{
  "model": "image captioner",
  "cutout": 0.4,
  "encoder_norm": "batchnorm",
  "encoder_kernel_size": 3,
  "fusion": "cross_attention",
  "decoder_width": 320,
  "decoder_head_dim": 32,
  "optimizer": "soap",
  "weight_decay": 0.06
}
Rows from block 8 of the image encoder of a small image captioner, named by matrix and row number. Rows with one number belong to one channel. Each number is 128 + 24 x the weight over its row's rms, rounded and kept within 0 to 255. All counts start at 0. Numbers have three digits each.
Before each channel's rows are labels from the 100 images, of 14976, where the channel reaches its highest value: "top examples" is what is common among them. Only what is clearly more common there than usual is listed. The data: views of escape-time and Newton fractals. In brackets: how many of the 100, against the usual share in percent.
# p10: first pointwise conv (encoder.blocks.8.p1.0.weight, 80x80x1x1), inputs 0-79
# p20: second pointwise conv (encoder.blocks.8.p2.0.weight, 80x80x1x1, transposed), outputs 0-79

top examples: Julia set (34 vs 9.9); cubic Julia set (34 vs 11.1)
p10.69:148107093114133098122140110130114135139136142118141126168086143104114162076174114119124133120137164113140157133153136120162111139100109083132125115132121129113148109099095171136148096136088155162116121136085120088155135128134200156091109110
p20.69:109143137131137114131142101126157137133100144137189099149132110107147137158138116097128133086100155107147119156131145120135124151119149152122165138161153159123112139138069135106158144176161144125115104125135071143111171139174115096109175159

top examples: cubic Julia set (33 vs 11.1); pastel (33 vs 14.2); Julia set (27 vs 9.9)
p10.61:118141084080104104142139135114189102160109134137138139121145116140149160124129133129201132125140096103113128096167101170131128109136113103124154132119142161104107152143133138121147163135118189123109129156143083132171154132123168151137126120
p20.61:100161140116122107096113149132146105117129128128145125138070147119124113133153123151148123121082106102112147145101149141079062137132101117109098136124094146099103153113120095133107140166123181081136110133129136126151166148115105163157116080

top examples: pastel (37 vs 14.2); Julia set (36 vs 9.9); cubic Julia set (27 vs 11.1)
p10.41:129087151107106133106140164132130126100139153185107131164160128116100139138161152102138136134134155113124153173146108174131114112134137132165144086158142110145144167121118099119111134130142122187128078114127069142100130128112137109096121086
p20.41:110129109117125119122161119105109121142115130135122131115104146163124098135135111081135111155110088130079167120156177145158125157152124113140127105124116109138139095119105138098090130092088170069107135187112150115137107168126178130125112115

top examples: grey (50 vs 14.4); tricorn (35 vs 11.1)
p10.8:155125157124132152158133120162130133167111117173106123102130164168140146156150125109069119148110111114108129156097116121126118147142146139154119075076121115103136092122164149111128113095158125124166101142105106147123089152192146142117128124
p20.8:148119115151155138082096127101094156100130108108118129118117138092086141141131122084142201137130126123135111164110123132112162100165100105075130148130072117123117099144138138137126133103146099169127127121158146123101139124139111118110146067

top examples: pastel (49 vs 14.2); Julia set (38 vs 9.9); cubic Julia set (30 vs 11.1)
p10.15:109106146146104144174143178109167134141091127101153098109126113137107149098129138102181137126144120105102134138098142125108148164128083136108118121129162133141119064131118116142157108142156114175100162121146118160170159117124097139120109161
p20.15:128125118128141115148131111132130115152090126099132126132047113152161118109141130178134123147120158129123126130143157172124126163171149140111113121132148100112141143101136110147119169157106134123145162115160128070208105138130141161122104146

top examples: Newton basins of three roots (29 vs 11.1)
p10.49:121130105140085136082126119143105121120164106149106144172116129095171116108122116120134098139124124115121110137125091106162127124077145084139157131129122112143105126143164116140069085119101103090135141138123120101150088108198121144151124103
p20.49:120125125119130148141120125183144128097170118183129124122136118095151125150099108116127102096172124111132107099124133098124114101172166073128149135112106136175110126113113142168133096119148127084092113139113145108106153177089131160133103112

top examples: vivid (53 vs 14.4); Julia set (25 vs 9.9)
p10.38:140091101120066141086100103148153103139115145124162123093170123152176141090111150111112116163138154157148153166118109101124160114131106121130104136149155117083094115117128145110140120110131141163117125111148174122105149161121124164125159102
p20.38:112154078181106102104123112129185118105129134124133127119117123129141138122170134142135125148163130112163095115126100187130118092129147122103128150165115135109081125135100153116119136145112139125074148082151084130112142140172134160133154097

top examples: grey (39 vs 14.4)
p10.76:132126106147135127105154105139117149096121096126099149130158123184158078122098139122096128116136127087109096115118114126140101152105157150135076127097138187119122137087125114136125096187115147105151122134180086099139112117127136130146155144
p20.76:132134141102132152124178116098152157172143123147126119176119119150137196098098142115086114116120106151142132104159119099146132140120126116107143130129104109101105112098138126119081151083148142139123157109085077150139116119108154155146103085

top examples: cool (49 vs 14.1)
p10.64:147114104079095170155172118122143097124094105110076118153126129118133103175124111114138161163119122128115084121129158147124115166146125117131128142125142156124121081111207130118142121151108130092131137125139102110113068132152136126137124144
p20.64:114140138155120135079123145042109140142113115131138118087138118142150107124144116104146115150105096136137157114143153145155132138192172139134148130141156146068167135126153139128123104158109144130111137132143100138142105101100121074162130134

top examples: Newton basins of three roots (27 vs 11.1)
p10.45:107133094128098143116136118147106148099112089097068138120116115166145141155154120132053125111137144148165123107135119132122153096151113101128123086172101154160129147129158086135112170114111122106122110090119117137140153080123135133151100123
p20.45:117137121127135103141099141143115128152115104113147133125120178118144079130081161123094146129140131093131163158118123126109108167140116132185127141154096121101112171161104145134120119082089118133129117164172100128147160099116100085146091106

top examples: pastel (48 vs 14.2); cubic Julia set (39 vs 11.1); Julia set (34 vs 9.9)
p10.54:139150135131154130134104166120122148195132147153143135175107147116118092169097129137152149090144086134139126125106080131100138087108082126090139095118114124135132123154143126107132130155135136147142167154112158181124168099141137134126165151
p20.54:053108145108133134102157117119162130167141131128084153107119144182149129123164123193097120155135119144159145122117165102112137155139129142108144127116120114152117149136166103149136113135108142125113109111072138128175116167114106141122153109

top examples: pastel (36 vs 14.2); Newton basins of five roots (32 vs 12.9)
p10.55:136089139130161120098119143155109128097135144102106131096148112107145127088114151179129106118122141087165142095105157108172110120153092144132097180116130113112118100116147115149115122114177108120174134112112124130135093144113146137107183171
p20.55:117129167131143128124159133179120118131140103122155132154134129127134180130105104149094145168144143128124150114090194127110084123099090163113149138110115133114100135111120091172130135130100140139149162142159163083141152134119112182152106121

top examples: Julia set (25 vs 9.9)
p10.17:116123130178108151110124136133157110098179169119146125114148118094130147135134154127095094137184167108123104137095119119175116115130093085163122147142139107101119138151102126121157111189096121141136095107148160121116111127088122108154129153
p20.17:142125123137130124120148143109087119148149142147110115122146160180144086147125102125151108182094108142118123133089119150084135130112114140113091101105150092100121147179077136157087154154164175128139107106119122145148128122097159128147113154

top examples: Newton basins of five roots (41 vs 12.9)
p10.70:137133119109113133102117101112093129148114156086117138111129150140108119093122129142107118117148107142122089166106107098184182117112107131144104147116115152110147140126110160112150145142136111088131108158138119140082201163134110147107163178
p20.70:142181135188137122121144145114125081104094181140131108078092132138148134092138105158119109105105139105154125172156151111114097116126148128096132086132159142170097102133114138148108128129130137093118126103130128098100093132111104092138116141

top examples: pastel (38 vs 14.2); Julia set (33 vs 9.9); cubic Julia set (29 vs 11.1)
p10.1:118127121171147153138149129086155133142166089108093149098102202128100110141143103137106122147144124137133118103101090124102154124111123131124112100156137117121143067130149102131154100133109145178115126125110105115143104075146094146099118111
p20.1:114138126129140132158110128100131111147153132118165125118101142160146144091100105116167142149175135094112103138093073131169102173139126134146116136125147140173139115127160140128136114106117173140175097169120145066119099134154152110119101133

top examples: grey (32 vs 14.4)
p10.2:103118153149104150131145119107086125124156144079172118143165072147104105122075108138129101118096113146144127110106091150095093124135121098129094103126138097128133143127158115149122095076140160098085120112139163119118133129115084117131106144
p20.2:128101121081130105127096147095135141084158145132103145102116155081120148168130149142089138117119119146072140122108122147076146160143163144112143135163105092116092131139120126091138135104090153126087124133107136159153125156087105128111105108

top examples: quartic Julia set (32 vs 11.2)
p10.34:143091121187136115112096118098138122114112131105132117100148155122139172124108089130160143106188139119167185114096126134120118108152106135091116149176131104121109159150130120117133134145174133108136164111146122159128097136170089115143133109
p20.34:133098126126153131156168144123114115184218103125143142125122114146156091128157151134110086092121140113111136102133126080113102131120129147113133108158152133129143156098139129115107182132082122091089129139144162126122122100152132142141112117

top examples: cubic Julia set (30 vs 11.1); Newton basins of five roots (30 vs 12.9); Julia set (28 vs 9.9)
p10.29:134103130152120173110090105205147118152135133137155103151110099135167095105125130109108152127129129136127126143138101117183127130171123114112119116110173109131126151092110127143105135093152103134106125110132106182143153136161107174167142115
p20.29:134145172172134094126110146141118120089116139136141093106117092118148129112147124110166082131127108110178122159149126091182147130122132153150094097151100113174133142142146161111110121121176161126147136132159106123134084153134137119153105166

top examples: warm (46 vs 14.4); Julia set (25 vs 9.9)
p10.9:150119123121118140125110086116108175123138108130136098155085134108181105147117107094114115134122142104096137152141162130145150083130127165122090140111140089146114106089120100122122073113142103059133113155136082111103114130117136128100148151
p20.9:093095147141137156130173117116133095123157114189149133094121124121123137146136131154176133122173125154146122151115092093137081119117130110141119109148102112118123118093139147134123139146092111114109181172181105116142142096124169141126154098

top examples: grey (39 vs 14.4); Newton basins of three roots (31 vs 11.1)
p10.39:065114113124124151116138123139114103101119124140133157127119127107132117179142143126147169138168136102096112129144150150188124158136081129145136108161096115131129136083107097086130101124144102096113125112193115134107096115125149178121132129
p20.39:105111203124061151123130115081154187152118121118093129158094121097116133129113133118097132096130089121101106138103129115116135135124090149118144117127162120132114134151133121121129117084140132165140131112113118110132135114160177140163112173

top examples: Julia set (32 vs 9.9)
p10.57:069142085121132129155102134165093100135093121104156159119107093073109179148144096127138160136107152108111118123121144131107119123121171115111125122121133153129061095117161133151105147149111137162143132102118103104127146151089100115125114124
p20.57:163084138109143135142167146120156160149149095143107169136108093115150108113124156139101134076152138121126095116143122153141124134163116185161076092103127110126110124102119105113131121134114168173116089094118119137174135098143134145114127122

top examples: pastel (38 vs 14.2); cubic Julia set (32 vs 11.1); Julia set (30 vs 9.9)
p10.65:089105095144192138130154182164145111136107130126115142109136093145150156124133095118202102156109158088110119143129128158096089140097125165130148095134109114162132159135123118120155167138108108139124106123155150133130108145126107120116148126
p20.65:140100139066141112131150078101120142092098079138119144149127150134097151116126116107121163110138123132098128119124086116132147125108158117153103129096150159135146133109099108134102122092153130158077156148094091147082120148134129082130110093

top examples: Julia set (31 vs 9.9); cubic Julia set (29 vs 11.1)
p10.26:158111184104131123138111143117101128143092146091109129107136168118109149157125112157123106109128134105104104157135156158151132135138113113133170201149131131135110099118180140124116148124176139070103130115149110128092118148102128137078131133
p20.26:129134101137056172145096089122121112140180156115140172088137095166146139143155120153115134134112164117157162125135147117124146132113106109093156146149153160107103118143109136137152137138146165114092154086122131127109111169121127135091144133

top examples: pastel (41 vs 14.2); Julia set (31 vs 9.9); cubic Julia set (28 vs 11.1)
p10.52:093125111125137139125109168094154123159092136151099106088120128077119097128113121145162152106106143167198098109136146100102128140115116125138110111134109160130141156133143117151133091075109128200148148116125144112103142147121140113139150121
p20.52:187183108132139149135158168093130103153119151127115130109156099111144135134093100151125083139101184118097132085112133129121156126125137128103134097132137130147107133124146087191115146090126126094124108099167133126135134138153146127106154100

top examples: vivid (40 vs 14.4); warm (36 vs 14.4); Julia set (26 vs 9.9)
p10.60:164154133125114177126132120125134123138136110145125096121116122131151156151166113120093201116109127164156085124135151145095140114156149150174110154133110138137165110112142105053149138106134117106110115105122142132083108090110142133145141098
p20.60:115154110144123130133092158134088128125116083150137136137084101145132143140150128153120109160145124108110139129169146178158165095175174133123141093122087058131166113088124126138120116157122118103115135137132153095139107137107098133127150098

top examples: vivid (52 vs 14.4)
p10.43:164124077146066119164164129164155131099144100085095121111138167134125144092121123113094118106120144112083162129161102142118117136153145108097120114122143119148105115109136099094128133145113129146122155134176137173108120145089139111112099108
p20.43:107130142099123112134140126085138124145102137141116144137122122142119087165128054151168120114137146183176132096158169093142086108104124119126111117133135136131116115128146100096139168103144129086142113133116158138140153158099076106156123107